A small image classifier, trained from scratch: patch size [4, 4].
Rows from block 8 of a small image classifier, named by matrix and row number. Rows with one number belong to one neuron. Each number is 50 + 15 x the weight over its row's rms, rounded and kept within 0 to 99. All counts start at 0.
After each neuron's rows are labels from the 100 images, of 14848, where the neuron reaches its highest value: "lies over" is the class under the peak; "colour at peak" is the nearest of a few named colours to the mean colour under the peak. Only what is clearly more common there than usual is listed. The data: simulated fluorescence microscopy of cells.
# fc1: MLP up (model.blocks.8.mlp.fc1.weight, 640x160), inputs 120-159
# fc2: MLP down (model.blocks.8.mlp.fc2.weight, 160x640, transposed), outputs 120-159

fc1.267:21 29 60 26 47 28 56 41 71 79 54 58 46 50 58 59 63 79 52 62 41 44 39 50 67 68 51 21 29 58 54 49 30 72 59 61 75 46 70 52
fc2.267:61 48 13 52 62 24 60 58 60 49 37 14 55 57 70 70 56 44 44 49 42 57 50 47 47 79 43 51 49 42 59 37 92 33 37 58 21 23 48 55
lies over: nucleus
colour at peak: purple

fc1.585:67 22 48 67 52 49 93 48 36 89 42 56 59 75 49 60 32 43 73 54 47 65 54 44 43 61 31 42 33 52 81 27 44 61 47 57 51 55 43 59
fc2.585:52 35 58 88 71 77 48 40 50 64 61 42 55 54 59 53 42 63 03 51 70 47 59 47 36 46 65 76 31 56 57 59 62 43 44 32 27 33 76 54
lies over: cytoplasm
colour at peak: brown

fc1.169:31 39 37 49 64 58 78 41 54 42 61 50 33 02 49 55 84 62 44 70 35 19 55 58 57 60 45 49 71 60 53 69 19 45 44 82 42 62 54 41
fc2.169:42 48 40 56 50 61 23 42 71 42 45 71 62 35 56 33 33 40 53 39 32 41 47 67 33 62 82 76 32 53 52 54 44 66 54 66 58 13 48 56
lies over: cytoplasm; nucleus
colour at peak: brown

fc1.387:25 39 59 07 59 54 57 55 53 44 69 67 33 41 76 65 52 57 50 53 42 66 62 06 28 66 70 55 30 27 28 47 63 30 37 42 42 47 68 59
fc2.387:56 76 48 54 56 58 74 55 51 44 62 53 57 57 54 36 66 72 71 56 51 42 58 74 67 40 42 64 51 27 47 26 57 70 54 69 38 27 50 33
lies over: cytoplasm
colour at peak: brown

fc1.391:83 52 57 61 47 58 40 36 42 31 49 36 67 44 59 47 68 51 57 35 47 46 40 56 42 52 42 55 51 55 71 53 64 52 51 69 34 40 77 72
fc2.391:53 39 27 27 26 29 60 61 73 33 44 49 61 37 66 75 45 53 55 19 53 33 73 33 68 44 48 76 50 37 10 78 34 51 33 30 49 75 33 52
lies over: cytoplasm
colour at peak: green

fc1.628:53 39 34 43 41 68 72 48 64 30 65 33 57 30 85 54 30 54 73 61 73 59 31 19 29 66 35 32 80 41 41 64 59 79 48 30 46 29 34 34
fc2.628:62 59 68 54 47 39 36 52 45 62 42 56 60 53 00 53 70 43 28 40 22 31 82 82 74 36 64 57 30 49 41 46 52 20 54 50 46 82 62 75
lies over: cytoplasm
colour at peak: brown

fc1.466:37 89 45 45 34 48 44 48 52 28 29 50 61 71 42 47 52 38 12 42 56 52 42 63 49 32 34 64 52 56 58 52 26 68 67 58 44 47 74 55
fc2.466:51 66 65 63 35 29 72 53 71 40 58 25 34 37 83 75 34 84 41 45 45 34 77 55 55 45 75 40 46 47 66 54 28 45 52 41 54 53 43 49
lies over: cytoplasm
colour at peak: brown

fc1.92:45 59 44 65 61 21 76 39 75 30 08 52 50 53 38 17 64 45 44 44 68 75 54 48 57 49 56 24 55 32 53 61 46 28 46 41 62 34 85 72
fc2.92:44 58 70 20 21 58 43 50 40 62 87 27 41 55 65 72 35 40 65 61 44 13 45 45 47 53 36 53 35 57 52 47 59 50 61 42 47 65 18 09
lies over: nucleus
colour at peak: brown

fc1.171:50 34 32 54 49 39 53 48 34 60 44 58 36 60 77 68 52 63 53 49 38 60 35 47 60 44 50 35 33 77 53 52 34 46 61 49 69 64 63 51
fc2.171:44 63 32 50 40 56 52 51 46 69 65 57 39 55 37 24 46 57 62 26 53 63 48 66 65 44 31 32 71 45 86 29 57 71 46 58 51 39 39 88
lies over: nucleus
colour at peak: blue

fc1.402:30 33 49 64 45 34 55 73 61 50 39 29 66 66 58 35 49 54 72 32 44 48 67 41 56 34 33 54 68 40 22 76 47 59 45 34 74 82 74 39
fc2.402:50 59 63 49 75 78 44 49 37 41 75 46 54 45 27 19 57 28 35 37 53 66 61 62 40 65 51 68 58 41 30 27 88 54 51 38 40 56 52 76
lies over: cytoplasm
colour at peak: brown

fc1.131:50 26 29 54 40 43 58 58 48 51 37 63 46 70 48 35 50 32 22 37 33 51 44 23 78 27 67 46 27 57 24 58 62 53 51 51 56 79 35 57
fc2.131:48 78 50 40 47 85 40 39 55 28 25 44 62 57 61 44 56 47 68 42 50 58 48 65 46 33 33 55 68 32 57 26 49 48 66 32 74 42 21 64
lies over: nucleus
colour at peak: purple

fc1.158:45 39 51 48 41 49 70 36 41 54 17 53 44 76 78 49 25 29 34 27 54 34 70 61 56 36 41 58 43 56 20 37 24 44 51 86 56 66 64 52
fc2.158:55 70 61 46 47 49 44 34 35 65 87 30 53 50 33 38 46 73 51 38 54 39 69 47 54 64 68 60 65 40 42 44 54 37 35 09 54 66 19 51
lies over: cytoplasm
colour at peak: brown

fc1.464:62 51 56 46 37 39 61 60 76 40 51 66 39 50 40 34 43 57 41 39 59 53 58 75 59 66 54 86 41 56 73 66 25 61 79 54 48 51 62 61
fc2.464:50 34 22 44 64 32 43 52 00 64 42 63 32 54 40 68 55 63 24 41 27 48 64 51 73 31 70 41 44 37 53 80 37 44 53 65 32 48 45 58
lies over: nucleus
colour at peak: brown

fc1.272:56 20 85 56 49 61 48 54 47 67 56 72 51 50 62 43 67 51 51 40 63 56 34 70 74 54 57 25 49 57 35 54 53 31 54 23 46 35 44 17
fc2.272:41 85 17 55 76 89 50 51 60 46 58 45 33 74 34 27 21 84 58 71 46 48 83 50 52 59 35 82 58 61 69 11 47 57 43 50 65 46 30 80
lies over: nucleus
colour at peak: brown

fc1.344:47 61 61 51 45 38 46 24 35 44 22 17 52 56 46 20 67 75 45 45 52 58 31 72 33 62 64 78 41 49 50 27 33 51 24 55 47 35 21 59
fc2.344:22 30 55 34 39 45 48 82 56 59 53 68 84 48 21 47 31 50 34 50 64 31 67 67 64 37 57 50 49 47 57 42 54 32 82 40 55 40 34 43
lies over: cytoplasm; nucleus
colour at peak: brown

fc1.556:34 49 37 72 66 54 78 66 08 44 42 27 54 56 70 23 61 50 46 64 47 61 15 17 52 52 74 45 33 40 77 35 24 36 54 56 46 49 44 37
fc2.556:53 61 61 59 13 93 46 53 36 74 27 27 46 32 34 54 61 68 37 64 65 57 50 60 51 33 46 52 53 62 47 23 56 70 49 92 32 60 29 36
lies over: nucleus
colour at peak: cyan

fc1.275:35 44 31 47 59 59 32 39 49 55 64 39 42 45 36 50 51 72 62 51 55 58 45 71 53 59 40 59 59 60 68 20 40 50 61 47 42 81 52 53
fc2.275:49 38 53 93 48 65 63 44 51 34 47 37 59 68 77 89 45 30 61 72 47 39 73 51 26 46 56 77 62 54 44 62 54 54 46 22 44 05 37 73
lies over: nucleus
colour at peak: blue

fc1.210:12 22 68 64 32 25 56 40 68 60 60 60 69 62 58 44 53 44 66 66 39 43 32 34 55 62 64 63 39 52 22 44 68 59 34 32 64 49 69 56
fc2.210:46 84 53 57 49 68 47 46 30 24 35 59 28 52 69 42 28 33 57 50 55 60 73 54 69 44 57 24 48 49 58 59 26 60 60 53 49 70 33 59
lies over: cytoplasm
colour at peak: brown

fc1.426:42 58 71 53 26 73 67 40 46 32 49 42 55 27 53 64 50 34 68 36 35 66 43 61 41 42 37 29 72 35 53 38 28 25 38 55 85 23 51 45
fc2.426:35 59 99 31 58 69 32 61 66 40 53 59 35 63 74 35 64 59 17 71 43 30 47 34 42 52 55 44 23 97 60 42 60 46 73 21 38 37 51 65
lies over: nucleus
colour at peak: brown

fc1.251:65 65 41 44 64 59 75 58 42 28 57 73 24 51 46 47 52 38 45 18 43 41 25 54 71 63 62 62 50 36 49 28 59 70 42 33 43 58 60 38
fc2.251:63 39 57 42 59 53 67 34 55 47 31 42 67 56 28 70 62 56 44 46 45 55 53 36 31 79 60 42 27 61 43 46 45 10 69 72 64 54 41 62
lies over: nucleus
colour at peak: blue

fc1.175:44 43 53 71 22 56 31 60 52 48 63 52 67 54 58 51 61 93 40 39 57 35 65 54 46 69 52 41 32 71 63 49 86 55 37 53 60 60 54 60
fc2.175:38 62 64 57 58 45 36 57 58 50 30 30 38 73 60 19 32 53 70 49 64 50 59 48 58 66 39 72 66 28 22 78 26 14 13 47 76 50 58 86
lies over: cytoplasm
colour at peak: brown

fc1.541:50 59 53 19 31 50 48 44 41 49 33 68 47 75 78 67 56 89 35 29 48 60 56 49 69 34 38 53 77 37 23 38 33 65 48 15 55 79 46 53
fc2.541:44 42 52 65 47 62 30 35 41 59 41 21 50 47 22 26 67 16 41 59 54 28 54 37 27 52 56 72 51 55 67 58 49 59 50 59 47 44 74 54
lies over: nucleus
colour at peak: blue

fc1.188:11 51 58 67 46 52 53 74 72 60 54 44 36 63 65 23 43 42 53 45 50 68 60 89 71 46 46 73 43 73 20 52 67 42 35 14 66 42 32 43
fc2.188:59 53 62 65 51 41 45 54 37 50 45 35 72 19 35 48 59 88 38 87 55 57 72 46 44 42 38 46 47 57 80 42 14 46 76 29 46 64 52 34
lies over: nucleus
colour at peak: grey

fc1.151:78 50 56 37 41 38 51 48 63 58 55 45 58 79 72 33 30 45 47 61 61 49 43 53 50 48 65 64 68 50 31 51 52 51 45 50 44 44 65 72
fc2.151:24 72 51 41 47 61 74 57 51 60 72 48 52 39 46 48 66 31 38 22 46 28 54 70 50 34 25 32 60 52 70 60 66 27 49 50 33 64 26 49
lies over: cytoplasm
colour at peak: brown

fc1.457:60 66 57 46 70 68 65 67 53 54 47 44 93 60 25 71 44 65 71 65 47 20 50 46 55 57 69 42 59 27 70 60 59 67 55 38 69 32 52 45
fc2.457:33 58 57 78 13 47 50 79 48 76 84 50 26 25 49 29 44 64 60 54 58 54 67 58 61 44 27 40 46 52 40 42 52 34 57 39 66 89 41 72
lies over: cytoplasm
colour at peak: brown

fc1.65:37 68 53 58 67 77 42 45 56 64 33 17 53 50 43 46 42 48 48 08 44 59 43 45 46 31 65 51 54 38 55 31 44 60 66 48 63 48 53 84
fc2.65:50 20 66 52 33 68 37 34 49 36 43 64 54 82 59 74 43 48 41 47 47 59 45 51 58 56 44 29 43 58 63 53 43 67 44 51 41 83 63 64
lies over: nucleus
colour at peak: purple

fc1.474:32 60 57 55 38 55 71 31 62 33 22 73 48 41 52 41 51 35 48 65 52 68 04 47 46 32 37 51 40 43 40 57 74 30 44 57 58 58 58 74
fc2.474:61 13 56 76 69 62 40 64 38 59 71 41 46 59 51 68 64 69 53 40 55 30 84 73 47 64 46 52 67 54 57 61 19 55 51 55 27 48 48 25
lies over: nucleus
colour at peak: brown

fc1.397:40 21 43 55 65 34 53 35 45 18 51 54 50 57 36 47 55 91 65 75 46 44 20 46 56 74 66 59 11 87 62 66 67 43 62 41 60 45 66 51
fc2.397:62 42 79 26 55 41 58 39 39 82 47 46 55 35 56 66 35 22 51 25 49 59 59 69 39 37 47 18 65 54 36 56 46 38 57 59 70 54 55 39
lies over: cytoplasm
colour at peak: brown

fc1.238:36 54 48 56 71 60 59 25 44 49 72 39 68 59 21 56 63 66 27 47 43 48 47 57 56 51 65 42 58 14 65 51 93 32 58 52 79 37 66 52
fc2.238:58 62 60 58 15 28 71 61 58 65 51 63 55 42 86 64 43 47 51 43 35 62 68 58 60 51 54 57 40 55 46 69 16 59 34 43 40 59 39 49
lies over: nucleus
colour at peak: blue

fc1.304:46 47 51 56 72 77 32 44 70 27 46 95 26 43 67 60 56 69 52 43 53 67 35 41 64 45 72 44 54 31 29 50 59 40 53 45 73 36 32 66
fc2.304:41 47 42 34 41 47 58 38 47 67 83 37 40 59 28 33 45 39 25 51 39 47 43 73 50 60 34 75 41 34 43 59 34 20 58 65 34 39 52 64
lies over: nucleus
colour at peak: blue

fc1.233:62 56 29 77 49 58 55 30 48 52 50 52 56 67 51 39 48 56 49 61 77 36 30 77 52 56 33 55 65 57 54 54 19 56 20 33 70 65 49 50
fc2.233:67 66 48 49 45 77 29 68 45 61 52 59 44 30 63 45 49 13 69 53 40 62 22 36 46 56 69 47 57 38 53 43 55 48 64 44 47 52 50 58
lies over: cytoplasm
colour at peak: brown; green

fc1.461:44 65 49 49 88 48 21 13 57 53 43 44 64 55 29 37 52 53 38 52 30 40 65 39 59 53 45 50 57 54 07 46 79 51 43 56 58 56 59 63
fc2.461:66 35 52 53 65 40 77 51 29 61 56 68 29 71 68 49 38 45 34 42 50 59 43 64 36 54 64 55 59 48 67 51 40 54 75 59 40 42 38 39
lies over: cytoplasm
colour at peak: brown

fc1.14:34 48 54 59 41 41 59 68 48 14 54 61 62 85 49 65 75 08 41 51 29 32 54 74 37 41 27 72 48 44 56 61 48 62 52 28 55 27 51 34
fc2.14:24 54 55 47 35 56 46 46 38 60 60 48 31 31 36 54 49 55 53 71 61 72 54 50 61 54 86 51 37 68 50 83 50 37 46 60 70 67 36 57
lies over: cytoplasm
colour at peak: brown

fc1.534:51 58 54 68 56 88 76 41 56 52 41 78 44 40 47 38 29 82 42 42 32 54 27 27 85 53 49 45 45 51 59 59 43 22 71 41 44 30 28 45
fc2.534:43 35 71 31 59 43 32 45 26 37 74 75 38 58 61 70 58 38 66 34 60 40 65 83 75 65 69 55 41 38 53 53 49 35 45 57 43 85 34 72
lies over: nucleus
colour at peak: blue; brown

fc1.57:49 37 46 70 46 68 40 47 27 45 33 59 45 45 71 36 57 46 52 59 63 69 54 35 42 22 62 42 64 25 51 52 47 41 48 73 79 18 56 54
fc2.57:40 55 62 42 41 54 54 41 52 54 70 22 55 38 32 72 66 28 49 42 68 41 46 33 62 31 27 57 27 60 59 88 61 14 47 59 77 54 17 49
lies over: nucleus
colour at peak: purple; cyan

fc1.398:50 47 30 53 63 37 53 55 46 44 49 72 31 73 58 54 53 53 80 42 32 59 33 53 47 57 66 45 92 19 70 48 58 38 33 61 34 53 66 48
fc2.398:47 66 76 30 76 66 63 38 61 64 46 49 90 47 37 64 58 57 53 56 67 59 79 70 34 56 42 35 43 56 72 47 49 28 71 52 70 62 46 54
lies over: cytoplasm
colour at peak: brown

fc1.626:28 57 84 64 71 30 46 76 52 60 58 21 45 49 63 62 62 51 48 29 51 37 23 50 13 53 57 71 44 48 37 43 48 33 70 34 53 71 47 63
fc2.626:42 36 30 40 47 66 49 37 46 32 24 79 53 80 30 52 43 52 42 39 59 45 58 65 44 52 44 35 58 52 57 64 46 52 61 52 57 77 51 50
lies over: nucleus
colour at peak: blue

fc1.506:71 38 45 55 67 28 46 46 77 39 44 40 46 20 12 47 51 31 40 75 55 34 50 44 54 16 50 47 54 58 62 57 18 39 46 53 53 39 45 61
fc2.506:32 55 64 22 06 32 55 27 55 57 70 34 47 68 57 51 77 56 81 26 31 55 40 64 56 54 50 48 34 45 59 49 63 46 51 71 66 69 31 46
lies over: nucleus
colour at peak: cyan

fc1.594:17 43 21 41 40 57 51 50 28 52 37 50 64 59 54 87 51 64 34 42 35 49 37 43 47 38 45 47 55 57 54 63 53 40 45 48 43 58 48 74
fc2.594:64 56 31 32 59 72 54 60 80 84 49 63 32 75 54 45 52 73 67 51 43 76 39 54 29 45 47 81 43 56 53 55 29 39 48 45 49 37 62 78
lies over: nucleus
colour at peak: blue

fc1.120:12 43 45 44 53 47 58 59 47 77 44 53 56 70 40 70 42 38 72 83 50 73 58 65 59 61 71 48 39 45 41 27 58 46 71 72 35 27 77 58
fc2.120:72 63 60 48 46 41 30 25 58 66 67 54 41 40 26 34 41 77 53 52 52 49 26 44 84 26 63 62 49 39 25 63 51 44 33 18 50 69 49 40
lies over: cytoplasm
colour at peak: brown

fc1.85:67 48 70 76 51 64 67 50 62 56 58 52 41 49 31 47 24 70 43 44 73 41 48 50 36 58 39 02 67 61 46 46 35 39 39 57 28 35 07 40
fc2.85:53 41 38 54 79 75 25 85 70 80 51 43 27 10 44 44 65 45 56 57 48 29 20 49 51 37 32 44 26 32 30 34 54 44 48 60 49 24 88 44
lies over: nucleus
colour at peak: brown

fc1.467:62 28 48 63 54 56 45 25 44 51 65 58 34 37 48 45 45 63 34 47 42 76 51 38 69 27 61 45 72 56 40 58 38 31 68 78 40 46 72 53
fc2.467:35 54 46 23 50 06 61 46 60 64 75 61 46 53 56 72 77 49 62 46 45 19 57 60 49 42 23 40 30 60 54 48 61 50 53 54 60 63 21 45
lies over: cytoplasm
colour at peak: green

fc1.445:56 62 49 79 61 56 69 52 33 74 58 60 67 55 82 52 25 43 46 53 43 51 51 40 30 70 22 49 51 19 36 56 66 26 56 43 55 53 56 63
fc2.445:27 51 42 37 34 42 36 89 31 51 69 00 56 54 34 56 29 40 43 50 69 42 27 24 84 76 51 68 53 51 33 68 54 56 69 57 53 34 63 33
lies over: nucleus
colour at peak: blue

fc1.55:43 26 29 47 43 45 52 28 30 52 46 44 61 36 61 43 40 49 52 62 88 59 20 61 64 51 73 71 73 71 51 35 53 48 58 61 58 49 57 63
fc2.55:78 43 69 35 45 42 38 72 60 55 43 42 44 55 47 51 61 67 67 32 26 19 35 31 48 60 42 27 16 53 57 51 44 49 69 64 77 60 47 71
lies over: cytoplasm
colour at peak: green

fc1.359:77 29 24 51 59 52 44 49 25 59 43 51 36 65 53 45 55 22 57 43 38 22 38 63 48 58 53 36 52 71 60 66 42 78 57 50 55 51 66 41
fc2.359:41 49 64 43 60 44 34 45 57 40 41 09 75 37 38 38 90 75 46 43 58 59 47 50 45 42 45 63 54 55 38 37 43 20 59 62 50 58 16 45
lies over: nucleus
colour at peak: blue

fc1.535:46 35 33 54 43 34 34 42 58 39 58 68 74 56 68 24 57 85 28 48 50 36 65 37 53 39 37 61 57 48 56 70 59 91 09 69 66 50 44 38
fc2.535:52 38 63 39 57 62 62 51 59 60 50 18 49 72 50 40 79 54 62 33 76 45 42 40 60 71 43 27 55 37 49 29 27 69 76 39 52 68 41 77
lies over: cytoplasm
colour at peak: brown

fc1.418:44 94 72 72 70 60 33 25 51 24 56 75 29 44 74 59 38 34 59 42 08 33 51 51 60 37 52 73 63 38 31 44 36 53 49 29 60 53 47 45
fc2.418:51 49 47 50 18 81 53 58 46 72 46 16 55 41 50 80 73 55 55 42 49 63 44 50 30 69 51 30 06 61 57 52 71 56 58 69 16 54 42 49
lies over: nucleus
colour at peak: blue

fc1.155:53 21 39 92 40 58 68 69 53 42 47 62 56 42 42 37 48 60 41 46 60 25 47 21 70 80 37 77 79 42 26 54 44 65 40 45 31 63 30 58
fc2.155:62 53 49 34 35 61 58 34 71 47 42 36 58 63 45 62 36 32 54 30 58 75 39 74 36 65 38 50 34 46 48 45 44 48 69 64 65 60 49 61
lies over: nucleus
colour at peak: blue

fc1.47:61 52 71 51 70 53 72 63 38 51 58 58 19 40 29 42 50 26 75 32 42 62 70 32 71 63 52 72 36 37 64 46 50 61 49 23 57 36 84 48
fc2.47:59 41 44 51 46 44 54 53 67 42 42 58 68 43 52 76 45 49 31 64 45 44 93 50 21 73 45 44 29 56 40 59 36 26 66 80 64 57 54 56
lies over: nucleus
colour at peak: blue; purple

fc1.627:46 54 43 37 77 58 52 42 30 46 53 79 32 56 52 45 65 54 45 53 35 56 29 32 71 34 51 32 66 39 18 58 63 57 19 70 48 40 37 61
fc2.627:53 54 36 71 43 63 41 79 45 46 64 54 43 27 54 54 25 54 43 64 55 54 33 50 29 53 68 59 28 29 81 68 57 30 43 84 42 48 48 31
lies over: nucleus
colour at peak: brown

fc1.491:40 65 25 57 31 85 89 61 40 57 66 65 52 46 58 57 47 48 59 57 64 39 46 54 58 39 56 61 52 51 73 40 68 70 50 38 46 51 52 54
fc2.491:51 37 69 58 40 34 35 51 21 27 58 44 66 54 27 32 56 49 41 41 33 43 49 28 61 64 55 55 41 50 46 64 42 59 19 61 74 63 46 62
lies over: cytoplasm
colour at peak: brown

fc1.564:52 67 61 53 22 90 55 20 22 41 43 55 40 50 32 83 44 36 57 36 37 49 43 48 24 34 27 41 58 48 34 43 46 44 34 28 53 63 67 66
fc2.564:44 54 52 09 39 96 67 49 30 60 60 60 60 54 62 58 68 44 57 64 38 44 47 41 67 61 59 71 22 47 28 26 68 39 56 36 15 56 58 39
lies over: nucleus
colour at peak: blue; brown

fc1.405:42 31 44 41 41 59 68 52 69 78 34 57 47 58 49 37 48 55 45 49 60 19 49 79 72 48 57 26 38 69 32 44 58 68 38 20 39 39 31 38
fc2.405:43 51 84 73 69 55 50 55 32 66 24 41 39 45 32 39 61 64 47 41 67 38 46 60 39 88 52 58 64 49 45 46 25 42 52 22 60 35 27 53
lies over: cytoplasm
colour at peak: brown; green

fc1.427:41 65 38 49 24 57 52 17 48 42 57 64 65 33 51 66 34 54 67 61 48 60 71 53 52 29 74 71 61 58 46 48 46 70 25 34 61 74 56 67
fc2.427:39 63 64 31 41 46 56 43 41 37 43 26 37 44 37 38 67 32 40 24 47 47 49 48 42 49 28 62 60 68 43 26 66 44 64 72 37 51 53 47
lies over: nucleus
colour at peak: blue

fc1.477:32 44 85 59 66 49 42 45 49 58 61 53 25 36 70 45 61 62 59 68 45 43 44 52 33 28 47 62 40 37 87 65 68 48 63 74 28 59 39 44
fc2.477:52 64 34 61 47 45 57 57 82 64 51 58 47 67 72 50 98 42 32 34 50 40 54 53 37 68 52 35 40 49 43 52 45 59 54 72 19 49 43 26
lies over: cytoplasm
colour at peak: brown

fc1.156:56 38 61 43 50 57 57 48 28 49 85 46 41 18 40 39 43 52 53 50 61 38 52 21 59 64 55 61 29 38 35 69 67 56 54 68 27 43 74 35
fc2.156:36 39 53 21 56 40 50 51 51 48 46 61 57 68 48 27 51 40 58 21 49 37 56 26 27 59 27 66 72 33 52 46 46 60 50 37 58 43 54 61
lies over: cytoplasm
colour at peak: brown; green